From a checkpoint of a small CTC audio transcriber.
Model: log mel input, arch crnn, activation gelu, depths [1, 2, 1], widths [128, 192, 288].
Training: 900 steps, batches of 64.
Data: trained on babble in 24 made-up languages, each with its own sounds, syllables and stress or tones, from a formant synthesiser, 39062 training examples, 1.5 epochs.
Rows from block 2 of a small CTC audio transcriber, named by matrix and row number. Each number is 500 + 25 x the weight over its row's rms, rounded and kept within 0 to 999. All counts start at 0. Numbers have three digits each.
After each channel's rows are labels from the 100 clips, of 14976, where the channel reaches its highest value: "responds to" is what is common among them; "loudest band" is the band of the loudest frequency at the time of the peak. Only what is clearly more common there than usual is listed. The data: babble in 24 made-up languages, each with its own sounds, syllables and stress or tones, from a formant synthesiser. In brackets: how many of the 100.
# conv: width-5 conv (model.blocks.2.conv.weight, 192x192x5, each kernel summed), inputs 0-191

conv.5:492522515465494499487521517481490501506488487506499461463509474441504492459528494496498481539476461512510525467510536471479511524468473541514491481506505486491506512512491536511505507492462477477512540460511523478504489536491506486494513527484513499514510513504491502531478557523507502498464501519509511519471525503510551479504481486499495542480520502496440538488490503546496484519507553517491466467519489481447493499550461498524515586487514470507515543551456502498496473506494550503506472527518482503497484511521491496528517525503575481495549495582469497484523533510494485529
responds to: /ɑ/ (54); /e/ (40); /ɪ/ (36); /ð/ (34)
loudest band: 500 to 1000 Hz (45)

conv.159:555474517469488500503537483533521508537529477506484489543487496534538519528492516522511525500522495512527489538498497519466486485482479482498473543536519481472501508542544515488486490491504491501527507501508540516579485531523502476504470477511530464490494489528512465533482563523503541507516490473446474477501462508498509454527521521510493437557491515502528521456446473476491481501514510482485475515513479497491489472485507486501510528496470479464494464518548475518547474513482502464531534497480495511530481525532468506500488451493444519528479481512499501511524467486494511468
responds to: reverberation (87)
loudest band: 2000 to 4000 Hz (30)

conv.124:492503516480511496522559497505483487523498460480544484485502459472515488487518539521547493468481520500531496543489484455511528504450556543482500505500524521487518504512484544515519530529521509473482516496505482490449528529462468477490504502467487503461512493507470517500519478518493489476492529507516488513486529462527497492487483443501450558503570476493539537525505484532553468542469518469561503502486514485470488510472488519481517532527510553465501534493491535521490467505525509514466494509525526515505519505514540516530492493479467508517500493485467539511527523507519491484
responds to: pink noise (40); /a/ (29)
loudest band: 500 to 1000 Hz (47)

conv.186:503509482536500494442453482484524497527513540513504489481495482498497466481538504531485535498490512492521487497566489485485482492496506488484503501470468511484487467492467490492496453491484491520454498519490448455512436523508531476491527470536511513524499497548493516520483487516511500481532491543504510527515517531496461465442525548499533518514515449563489514495491524482498458471529469510536489494463556511511532529493520524485491517506543472514522517508521466454557520500501515528468506553510514477474519508520509504511462528507503537536515531495508489484493487486452481503
responds to: /ɹ/ (42)
loudest band: 250 to 500 Hz (50)

conv.156:443462524523541472515511504510489490524484508462535533507516512461502482494507518541486486559482473537486515498514492479476480488471526558504485501483455525516514495519453518496502462513560496455459504493518521489480557521497526502476473514521497501475466482521510414530484490551497465469481499480507512505492469521509551507531469521505483500496512472470445472476502453493526504499489471485498491516528520535472493469481464498508456508493504520500485497517489508516502535465494508500466453474490501508473513515520494476493494507482529504467451466527478519490457530534501506525
responds to: /æ/ (52); /θ/ (41); /z/ (36); mains hum (35)
loudest band: 500 to 1000 Hz (75)

conv.130:489472517508522455495527540501458490440510478468493512506481507502520446495534511516507520479471480492490498529493498503535525491498515520499483495505489485485536476523503524493477463503523521486502516514482435498536512527497498535487492487548518537443516491492490521554482494494509462512494548541529520492477538508545499489506494503519526544514502456509516552512496509500493513541492474494509487516528508502463517530484527454513481486476471482478487482479522465530547473457479509507529486471502454498486480499467500493491524496514577465437465498567512531481473518511489472497
responds to: /ts/ (72)
loudest band: 4000 to 8000 Hz (75)

conv.97:509466518456508484548503525519494533533497497496518485566484489475494516512472528484500512487516504500500490497534471488479478502530489517523510506477498522533486457531486501471529525499509485500518496489490492513500578484485520575496530493491520518526498553570516561495495493503500524495520469451507478478503486455508431522495525495482489498489493528504470478491507518489529504477521501498494544514491522497514500533510509538551455487523480483515527495514500512505540455511470503490498467459464479509500455507501488502481489455483494475483430455518478532520480467473526502458
responds to: /y/ (81); /ɔɪ/ (71); /ç/ (66); /i/ (55)
loudest band: 500 to 1000 Hz (77)

conv.158:485513512490476523512523454514490510500510526461472499493509500536489518499491498472521505523429503489473478529489456532503475458472497485516530473468510494507536543516488517504517455478472523510436493516485452469488505522481537493527549484534504530457526492542504514525547498522480498523502503531523469531498501540535526426503517525516516499495456533490510501479535535545504488518514541516528495541487523478514514474502492489483495502505506526506507485483494557499473544496487512491504446479460471524508490453503470483555476457479500500507492500528549484498516487516518477482
responds to: pink noise (43)
loudest band: 500 to 1000 Hz (50)

conv.149:553533512501532540518495483525507488472486470509498488531487528538513480475498488441519489478514453542526462487507574470530523483488529513481511492530505527501462496532498499496459436501495489525450518539510468474513492499529512513478503518518511491524489487472497542484513478504469525517534517482535476500478478488495529475522535531516489498506485500505459511505446499536503499509482535531509498473493484522511496533455496454496512496485531536489530542496533468480523505523505459483494502507556515492447516492520493540501548487469525469492506516526475457485566498509500495516
responds to: /ɑ/ (42); pink noise (37); white noise (32)
loudest band: 500 to 1000 Hz (78)

conv.72:498493504519454508490513490489519471505459476506476452531547470511538476513476504510471525493529475451479474502491504490495507496502495496483479504493514514486520521532494498511514567474483492543522476493480514516517489535506493511542490490467499508508532483500483536532529495488495520521458530535473490499509528489484455519489545465457514514487469498463462458532500512520500450502447537466502481446501505551475549515524515480511544498516523496518482533540513539474554505502535528534507520539478505445500513529447487499500474492517550492527520480474517511500482502470518508463
responds to: /o/ (35)
loudest band: 250 to 500 Hz (50); 500 to 1000 Hz (40)

conv.187:508453532490474466513464552506494518511493517511522506543509506498493510500474472478467495507523539507500533515460484521485512508514515456524483498491525519497499508506523486498506528545504517514519520504529553528507528520527531530532509505507477493499490563509467547533492540476447513455571518475506491489488505455479468433531497515494533432472497481489464478506518498470520488481493481499487476502516475504548508489481478503467473455461467495478517436470513480504513495482484480471513466480484474489486525479509498499531472504532516536534485481533516466502470525533477512497
responds to: /o/ (29)
loudest band: 4000 to 8000 Hz (32)

conv.57:471511529491496472466494462510485542490463500506512508468476484520493498515487505459501500486514525474516510491494506474467533514529523530448462464508502489519516484501485516516528455529449507491484497491515484490487523490442506489511505475500450553521498524522472517482508494535485479484518520483528503552516478466472508528515459475462453490483476493469514518503505581533499535515507520566510530490495501483525492477520526534525526543523483506545485480518511521516489531492512547523533461501485510528487489518523462540480502452486468515505496454491531540558479483510486487503
responds to: quiet level (58); /ɛ/ (41); pink noise (38); muffled (low-pass) (34)
loudest band: 500 to 1000 Hz (71)

conv.172:489518494495523507498504543492479463497488520533506497466480504506486526486503541531513528521502536527522495523511467547485514459481485501508493511494559529497485457546468483507542485522486475492486505473514523538459560436487539531507519538464442498491496477485497490502511429488493521504483497462526511499498454517469501486480513501513510507491473438486496485473545481483509481476530459481522491515509519458511515481525518498539478521523476490519515499501539459500529495456507470512489475506502480472493481506518529506532501523461448476490487506463511512536525482498433532475
responds to: reverberation (69); pink noise (31)
loudest band: 500 to 1000 Hz (51)

conv.52:476503514520476457459461495461481483480509473502512482469503487481494495471512465503539511479494517491518526471479464458523497536486517427519459505533506505531482480525495519525493501532475497482557518508507539470489523495499522545511503532491566505528507521510498538450530496491504522456477519474475468512535505532524527470485495524544554499516514522454496516496493496502523483485505514499514513481521516511495508514495523546502483511464499491476507500486561509515515473463483491466520472503462483546502487526522451509498477508501435499469476486419533515519497470507502503491
responds to: pink noise (34)
loudest band: 2000 to 4000 Hz (37)

conv.62:507502516497508481509532503543504470499524495489502513528529456511506486500472527492542523482508491507509544514502508495557528490479597493477481500515502506499500485524496495504486486524549497476536502523502511554517491491531522528490493523549518502488514505488512491484514511490458463517522547514498510508505514496496520524496504494488503504476522502521510560563518528507571542515465524530524525502506472520505470461491529470508489494535502523479492510539504464492489471480464493500506518483476459512536466535517506554497513482524494507490423499517501527563508433532521490478
responds to: quiet level (64); muffled (low-pass) (37)
loudest band: 500 to 1000 Hz (72)

conv.50:484473448473519507512504469519478508495507484493484506553499525501439499482517528508449499494503486501531480509483533509451495508525541475536495471537548477487507472506486534467498497527541521477537509486517484469496488500480519508520520504505498508489489515473499532551523469509532538481473462497486477537536494526470531487511480450461451474481495498461458496492500482500476503451499509531482466468496502512497492502507473505489460506480512499428485512490560500455556479512457528484474492495539491493523494496550488514477478496546510540534483489486531546515525516487508483523
responds to: /t˭/ (73); clipping (29)
loudest band: 4000 to 8000 Hz (83)

conv.107:515508533537545508502450493519517506499525537489545541451495540514505505534486511493448528516525486468518520513487478506492466494545481483462504468438482468485507469459486467524472454462513526474510492502524485491458459539499504513498486529474503486459516518527518497490490517490483510521494498464508522477518524480499501457514460501548523504518511475515493549486505449502473483516505450551476464485529480547490549499514465471516494500515479502494455460500473539516488524485485517473488485525490466511523525522466475490497491531482522476499502543488515510448530477504495521502
responds to: /ʃ/ (56)
loudest band: 2000 to 4000 Hz (55)

conv.51:500472461457480476485493513472523486489501489507536536482491515470515499493466512494500508467515488545477497553475490539504531497500479532498501506468487505512513456495508512475439513509495507470535488483534531500506522532487491554507462479526484522516498491498518550518500494508478475479517520460463526505456465518503477481498465469526475485476493505488463488527422484495513484481494501539485469509504471535465477470501428489532458488513474435509472496537496528500504531487535532486487502470431484494505482510514518527500492507516458529458525511527532536492497472517484526518
responds to: /x/ (47); /h/ (37); /o/ (34); muffled (low-pass) (29)
loudest band: 250 to 500 Hz (71)

conv.33:459491522521556541467522510485502463517507479519544516480509522492502494503541475503510494455532513508447545493468535502526526505517522463497535536539540464527503512554513459496510525483545489504531518472541504519524526509523537454507529504495514501500525510511505468472461469534536518511499505503477463480482531526498500521505515478462489487534486502531492508508541483488532483553484510491510473506527515492527487472521523496491533477485463516505486478465499458497424522522523472475517520485504520524495478553482469518498503445532464497491471508515525504510496493478517547498
responds to: /ʃ/ (32)
loudest band: 2000 to 4000 Hz (59)

conv.127:478503514532494474563514533553484452490492511513523497506492483491498495445475512476556459481492493517475493540540510453508531504514481522492544461520523521507544499541523489520493476485524462482490532494453494548477514519481483551501486470511465536533514509467495516472496452488482500502510547470482500509499536484504485433467512489493498506464500480526505515510506483564499525488529573495500490550458481536498516520480486500496539508516497535514470491493508502543500484511529522523507486497472489496498495537502516502484513516475454481461517502532487492458496511507536482497
responds to: /aɪ/ (29)
loudest band: 500 to 1000 Hz (65)

conv.177:540464512481490514497517517494499486534493556557460517511530525468502510507476497512443482459515536454494499526520506487525525495437492462499512500515496482487505502525499491490513537524483513520490533505520545487564521500507531499557518505493497535520525536501507510508528534507561508543479507522503482540465452455482503490502510512466461483517496469501516468469470470512518472479532490471488424515485509502481535510505522480500500512458490513528475464525497491494500536525499469510532469476516491512556514531492515520488480519503489514492543562499490477487493528533495496507
responds to: /w/ (74); /æ/ (56)
loudest band: 250 to 500 Hz (77)

conv.117:500472518512497506525541497509508525517496488485515503536517463507538478529494503520485519472492517516526502499497554514464531504487469525509477497497493508510512483474476534483485499482508499489480484495495474481543551500484485549517521529505528506463514545483490539496523497489463525503479512488492490505541499522473465542500536459467520485475494497503497509489494531479482491521509483472488541539541536488507445494557529517521487515522498513499500499543525503501540472505576509536510474493500521524470482522498478497489485455455467528439455419482506530510437452517483508497
responds to: /y/ (52); /ɔɪ/ (43); rumble (35)
loudest band: 500 to 1000 Hz (87)

conv.125:516529510497528518486536527526510527529479538562540486511499538486519516445530506473495512524544480450506510494499484449531480489470488480515493513495486505502535486529478521492465515469527513490506537500498490483473495515494535498490513476457512519526492477543508530491480509467566504486493510523500484490519484472488494480472486513535491505475525502529484501530491524536458539518486525499495472531475476505486509478438473531508492468476475454482475504489456488475494489493529455501494524508523429498499483493460523474540535497518516495478579552527517494487484511497511457518
responds to: /t˭/ (49); /t/ (40)
loudest band: 4000 to 8000 Hz (32)

conv.160:522512482488508478525521496505483498487479488515505487510550499507527507524502475509482528533470512527515490490507556548488453525464494525470507493543488483532507500487530549460498496520522523487479481480480469480541492506464487515528471461498521532510504488492485496511535523537507536502450474489474508536513466542464490512509515494501470482525477487500472464462508519544466511552493479478496498480486469564493482480563475500508535496478491486491484479514500462475537502517484478520508501440537477508502489500494459538526508471511525520505514496547469494463574547501476531530
responds to: /ɔɪ/ (91); /ç/ (80); /y/ (68); /i/ (46)
loudest band: 500 to 1000 Hz (41)

conv.38:475500493500509510503459476518501512467496492481442499509574498533475528506525514472469535492489527500511525517511517526511462498511536499518506527545500502545490517539531514489469475509542527505520480537501470482493467472491484540562501494491519520458465508472455460481506498500516502484457502477490525497511506511441491504462501470518503480476464493522477465497529514475463479555494524461470504510468464509535481491511492510507511525486512469500540523503544510468541501482479486496511453517506482462537493532500491485472498438487490510499476457504534523512548477518451486518
responds to: /t˭/ (75); /t/ (34); pink noise (34); rumble (32)
loudest band: 4000 to 8000 Hz (77)

conv.95:526525505446463506518483485473504505526478498518448515482539488535539518497517458545473477489529530472531492523512513464500531508510514524501487487543475483525501467498455511482495474536492521503465526532554495479505443496515514478510486548456483478492518481519511482469510526509519541517524518492507486545476490456471529486503499510498495475508474491506503519516522542510542482553517528507518513526502497521497485505527502522503531527525537483493495552487540528497459490517555490529517495539526502457508467536445540501501461532495482483465522500524513451523513483515509507526
responds to: quiet level (59); /ɑ/ (50); rumble (42); muffled (low-pass) (37)
loudest band: 500 to 1000 Hz (88)

conv.135:468533544532512451479521505527497489520504488504516506503509479509476514520520491479532514553549494500498508495479502500538533487487465481496504517495492492476531490516484496484494501502487450486472498497485464501495479494492502500507520518504517523488508479545488500516501456478507474454513530550487485523478518513540561506539499506513523591508557499514549529525522499503534541529471514520478530530488532498528479512481482479489513547491458548490494481466437454528467507522464517424460503497508494511516476504480502497501495470503496504486476485524523525491478497510485499431
responds to: reverberation (60); /ɔ̃/ (46)
loudest band: 500 to 1000 Hz (45); 1000 to 2000 Hz (26)

conv.82:486444456476473527468514475491488479519514471524474472461492511453517497486495495510475506517521500550481465510470486497466486478527463554504535475490463507485510472503532505485500465467464505483475469503505483471501514482506530519517501465451525510474521519537508508544465519519491546504529532496496494497497464464490526535509505496548564490519505459498441501498515483482466494510507509526483422494458509510474500462504510508494487481475510519513558531491529530512535515478522549477530508522492471522532486478474503515532484520503517498487499511504494472504457481489445465509
responds to: pink noise (31)
loudest band: 2000 to 4000 Hz (29)

conv.166:504430498471481500461501471484502521534510497509485505477476514470547497508545492458509515459459512471547464534506481491486458480463486518522506463465441516518474527512506495475486481503463533511436525521523458445508477552530511530541467514463497502527487509544509524549468518455504480486518504476517521482532495490494489495530535509514464547522516514506496517465520486531515479508538510538497454478529454513508482500506502473493523545500506469525486521499526478495508544497503476496500496495524505519483511486496488521532490488466485481514516521505513465474502507511507485446
responds to: white noise (32)
loudest band: 500 to 1000 Hz (70)

conv.76:465515445499530500463496461510471481459525493470474493531518448527499472517566507473559524447485497516518520516512559512533555512519555492499542517515502481531460522484473494505491436458508541534486492519498517471517507505490494507500514508524521493432511496480524493477527512500484504519513528473514488479511468523490486498502502515499493489536490490520503490528479468496509489489475498500517511476513497481501487503527508492506477497469489488480509477459501493482483553486500495492490503515483479477510490491487525517496486473506497506455513440480553516514611508466480492481
responds to: quiet level (77); reverberation (60); muffled (low-pass) (40)
loudest band: 500 to 1000 Hz (42)

conv.65:486473429486494526483507520461481443495512526485497457500512547503516515492475521513532517492487487479520522550461489493503533532501531478474491518472482504477522517503480528503506484498467503484517479549528525467539495531542509519533453564478494478487474525485488515480498508529492481488478503535495459522526496463514490499494564472525512474508463513505490502501491567512511530502452494542485514499536489507472513532479519511503475483508468495515490510512549502490501498558534531529477508521514528532530506548504485521507489499518503543458502472468503506551480446530492512499
responds to: quiet level (63); voice: deep voice (50); /ɑ/ (41)
loudest band: 500 to 1000 Hz (63)

conv.146:461502506484478498477509504474467482459499452498497526449487471498508483476505484474485554518507516513468544538488471527511470517543518500483471533493550486496472476526531452483482481495522479497526467524500494499533486537544486476473536496472501495498523494479486504483493535514493547519490500492502480458477463521479484491484493489454488532499540514467475484437501515531501482477442572512500497506519503463481536512498503478506537496503504516516476463505526474502515511534528511570501531525550548471482480520462491510478481479453531475510511477519478517479509509516514523494
responds to: white noise (53); /oʊ/ (31)
loudest band: 250 to 500 Hz (56)

conv.24:489502528510495459523524474518513500482489449511521512532519442505498528445493526478500505437488497500454523553463484469524505465482486465468467532470530507544510524533543526479511473477567552497540510516539504501499476518499469485506479507537508477478509517486514504488511495508524504504538508536516519496487508525531533523531498506517492531496551518490523533512540488479467512508511533491493489473484506463477506495517498467495514482510485533484519516502505497470503506511536513502527472503527504504526495484481439488453498444446502513543480480470506513514524529490527539448
responds to: /ts/ (69); rumble (42); /a/ (31)
loudest band: 4000 to 8000 Hz (67)

conv.59:500512526516493536498518486492524543487504532524501473487527479539548488491563524490567534487516531500514534559508534483528501518514547502500512518525469486533493534515513552504500447531523569489491511508483529492497509516480474525541519541510520477458503536484507491449501488508481506520523481489494520483499510511478499488531471466483469483536450480517489499491472480535509498491486493528496489541497508512502543509524505478486481517482495522502501530449510506495461528518517517522506490540489501542524504554490486499507501492502491502446503451502568508500573491496493512521
responds to: quiet level (87)
loudest band: 500 to 1000 Hz (56)

conv.60:496500520478467487487531520503538490468506465446496503493527496501498516502480518464529514497521516487529513531510524493527498512497477517488467507518414508505501498463449528515504512472503488507494487525489450504476487503503499513520457492487492491519499464497522516481506526486508505514503554537518485544495510495495543532492540500467471510490459514470527518529515553469517496527444531506472533512517492472517495536504535465512520529517519494508482553543490540493544552478528487529491539522480494512549509542517515509485451458500494502483567441495516488498513473501528521523
responds to: white noise (51); /a/ (39); pink noise (36); /ɪ/ (35)
loudest band: 500 to 1000 Hz (78)

conv.100:502498529489485505471491531528509477486473452468525466462478487495477512484539482513545511463501538471491453492511493482496479506518516522503510482537518464491527479515465491486528497498491504462499448510485536478520480488476538461506517447508514503493496449504520517479507505479526497523494552495518458472490488502457543480477525476517487520504492472549511507492484495512485483449453519495501491489500511488461499518487503479421484488507514507473461503488551519514459527488504463473506517521480465553501539497565524510573496513530488523511499505463476502494534460483502520519
responds to: /ʒ/ (58); /ʊ/ (35); /ʃ/ (30)
loudest band: 2000 to 4000 Hz (58)

conv.154:520497525491487503542530495501466519512501504497489530480532480505498506438486490508495439468523477519433519530476495449511493500528495481476448532478522554517489490561517531530505483455506529508509511551523530478535481469504460521468482484480508492445478519486467481487508523487547447487507514527491512488501494462514534501530547505549502519521488469501512520480492515522467508478498545512525513487495522533469508537494508473510492519480517503482525517524511469516519459503462521544496476507504490497525519474489489498444491472497501495541458513510499480515536448541497500501
responds to: /ts/ (50); pink noise (44)
loudest band: 4000 to 8000 Hz (35)

conv.70:489491532501528514466483493482509493448525473479476494457528442494482536485507457489538500442489499470499507511504505501490531522463480489462494490512501509535494524520511473546522502534530500511509494488528547525537525496524498471500488495513473498453510491499505523478491473493534529485559541501473531480478505515479489488492478536570518531468513525452551521518554470530530452492517522507480473478500480464489527524532520519504530501504511515485502517526509497512502535491533524510517485526504508488515501564476512524489500482524505465488521461500534436519504462460533514501
responds to: /ʃ/ (48)
loudest band: 2000 to 4000 Hz (48)

conv.25:468506514510532513485496545518524498502476548513511473467505532467492484442537503452521480498516490503467503513498512502502560485496514507472532508513514484459511490514490492475506528548476498483522518473493525508463469462473467487492480504487513503530507506477479486456483475522558456522507500525518489504474482531492569519490514527488455523524536481514535528501519479483554493519499553463471471468457465506495457479488477496485496508527494538464528538528482480498434530518531504466496507503486492442511511529477520545518515485477479524497516507486515465498482504510481518533
responds to: /x/ (49)
loudest band: 1000 to 2000 Hz (54)

conv.168:480473464514468525520501502480461480496500508468477464479562505511525508552489451482487511488513492504527499488519509509525502506491500445462467502534477511493483514508472485489537527506499519506493503495491491444505497501559566488481532559476510500470507535512492490468436505484529534481505491496501508558471444476525472516512540480499484500512507440485484503511496530541518514506525487536472463524520464537480488487481518509474498525509518530538541489478520448531503515536455515490487498509491521501492507543497541523492524530506521497565497496481515470525483504497490496526
responds to: /o/ (35); /g/ (35); /ɔɪ/ (34)
loudest band: 250 to 500 Hz (46)

conv.19:502493517493519509475491514503504483460510462504496460507520452512499510505483505480467550537467517520510503502490498503464509519498458510504505494500465546501551478483502479484504493506515504527474533526497548461495471532482450477514507489495495491472524511509487482492482490510494491470495568515489559508463495489524485547504490534489489518491528477501498530493562497534511524541499530508532453529523499454479480518468520460526501520507458555519434499496484530453495532509497499494519573500510484472528490513496497539513469525540558475505524462518503477499493536523480526526
responds to: /ts/ (79); /aʊ/ (43); /a/ (28)
loudest band: 4000 to 8000 Hz (78)

conv.142:488499486496530514540518536503521478467522484515523468492554527472527492485504473502554493468517495530426465517542487477544515466452509495448489483547485483457501503472462427493481516496505498479484528495489467514532489541512498537469491471463522485459479483504497478493491510487513492511519503515533540513509520494488525510481539464488453549513510480534490529529433482522518520511507531497481491508512472497498517497499526477470513522492519487476514515494489463505496510452486497489476533519514481503515495534501492511528504517494506500480583517462519506477502500501522537545
responds to: /x/ (90); prosody: stress on first syllables (63); /ɔ̃/ (57); /u/ (40)
loudest band: 1000 to 2000 Hz (87)

conv.92:492487481513528505506491494484561508527496496487477514478475529520493515532490522513490513543548468531490448497524548532516456482493495490508466454487499485480467493482539485524484471492467468492468497495487499482469472466484485507491459480435499493512513457520468438488446503477461487471509522502487510511481493490487553532481440459483519541505478517492556532467486516508517520530504423497506507504520492533507470507499552532536500545553470496516501524472489495541491490481491504476472516479499502530486509516472524508482518499503460496505495488522490510506517510477480521465
responds to: /x/ (50); /ǃ/ (43); /u/ (41)
loudest band: 1000 to 2000 Hz (83)

conv.157:497479490515460471512490484523512517466503469511493487465495472503469501472514512454453487514491481526498504470523517486476464503422482486469462498520492526506530516513531548489475520548461481506480493488526478528483512515508504524490527521454504540493499503506560525476507532565454501481499484464505490495538486517468495545467512513485496508508499540494484495469513462505524438480487536465504494520526488510465495549539516495529530501530489469497473522515486502485506493502533486485501574486496473514507464505479465532497505498489540549544504550533496480492527500502530525510
responds to: /ɹ/ (61); /ɛ̃/ (37); muffled (low-pass) (34)
loudest band: 250 to 500 Hz (53)

conv.137:516499518488450476437492495462518513482481476489476464431499492500472517489477513521532535510501492441514491476517506531502535517515476517507468504531520521524500504514490567526508492509515521499507485515502499503464476510512501512500518518515493494490537472510494498450468512493528489490526533486477508523502540484464492519496535510521479507473496489476485500510480539513493541465488553520496521519532476526531517499512541520490572534513504551489470503513525509523482520541522488536485533500527526492528447532484496542481486489520455505429537519466509548491455513504522497536
responds to: pink noise (64); /o/ (28)
loudest band: 2000 to 4000 Hz (57)

conv.13:483475488423537506509482547508459510500528478483504503491499474479497535494490489493475471554497480510466499509469466528490482456509492504489469523435556520484472475499519457485495499485513501503482535465548481491474446486474495517500481511438515526493510462486511470519495477493469471485485484493469525499488489460542512510502462487535472537502505500459516531529470491466507490512515502485517535487502533509516513475528487498522495486500503484493448490505494452532509483529473469524459459498499474466520503462512516526560539506453508497505451490489478492490479458530514485522
responds to: reverberation (70); /x/ (46); /oʊ/ (38); /ɝ/ (27)
loudest band: 250 to 500 Hz (45)

conv.53:521476500513524486503526444469504508505530501506480499458481484494482508465502456507486516504503480503502494474499506519521507502482499516476529436470507490492513534511514539524471485559466523502504532493495487485536459475521536537494513514523519517524505556556495505471484523511508534513527535463438448481532467512508482478505403492524511523445486500523458548506503503516516489477497516532494475510511493521488498501492504544543465531469470540493526528512528533483537500515489454482522492501514506510447505544477487523523480493473528491512487481505496516494502473514517514465
responds to: rumble (32)
loudest band: 2000 to 4000 Hz (60)

conv.123:517482513512498510493518479490507513474489481515497525487497520485480445486529485499466484505464557490504498464499528503510498498539499510510472469537503507526523533475492533499546502476455514460552511497555509517489473511542493475482492452465498507473493508483498503485452505525491485506505516517497502496497518510576497488504474499481527488503520559474498490547531492546526447495496542487506506500516498507518514479472498486520536512481492540482513489511428508480486543487492521516470458519484472478509513445515467509477496530498549504497526458542553518433488514524545514494
responds to: /t˭/ (56); /t/ (35); /ŋ/ (33)
loudest band: 4000 to 8000 Hz (31)

conv.115:507473542484474515545501522522523504498467507527499496520552500484512503474501512498458516479538513472530442522507534484489465490505532488510492504524511469504495479489480471525512491498526499515497447495509491476473501534495517482496525534505474525535494564506476539525463558488567505511531513535531574549472483431512505487510470487522522515505482487498472519470489526488485491515525496519498471499470517505525514474505499510523516558507486557478503511510519521471493512554481497533516507534546474476503502514482501572485528500512516507463490479501504482507522508520521502538
responds to: /ɪ/ (33)
loudest band: 500 to 1000 Hz (77)

conv.37:493496511516510468567541536480444475469491479502512503460539502516519531497468489522474496507478499527474465536454519538492467493500455519512472527487491514489502516479489482472498479477541523518494532469493478464505465497517499488512473495478532516465474462479503492529494512517474559492463475491501464539481436457447511525523514502486497489515453520466517519487494482500509460514473503539531496496483483496481500527454500484492450492494509506456494536482472526509471516514494474492464508531491503452478523445457485477508474532479498484527512502513544490493502517524493476451
responds to: reverberation (83); pink noise (48); white noise (39)
loudest band: 4000 to 8000 Hz (35)

conv.7:549497497474488522524537526455539452515511470517498534519513519501510484477522510465499456493525505503510469508500482512502515562471525469510508495469530492523490482468482551544493540508511539504456497566497533524481509542465524506497528505474496494445518529511504507502535485529506490511526519499464480503535457516483521507526491520504522520519514481451501479486458551540463539534474488521511467460500519534451507488485487456485494520481491522490495480483483487511463549494486533508494455464507481543478508507547508474474482482480488502506502528530482487512517454517508477496
responds to: /t˭/ (81); /ɔ̃/ (48); rumble (41); pink noise (40)
loudest band: 4000 to 8000 Hz (32)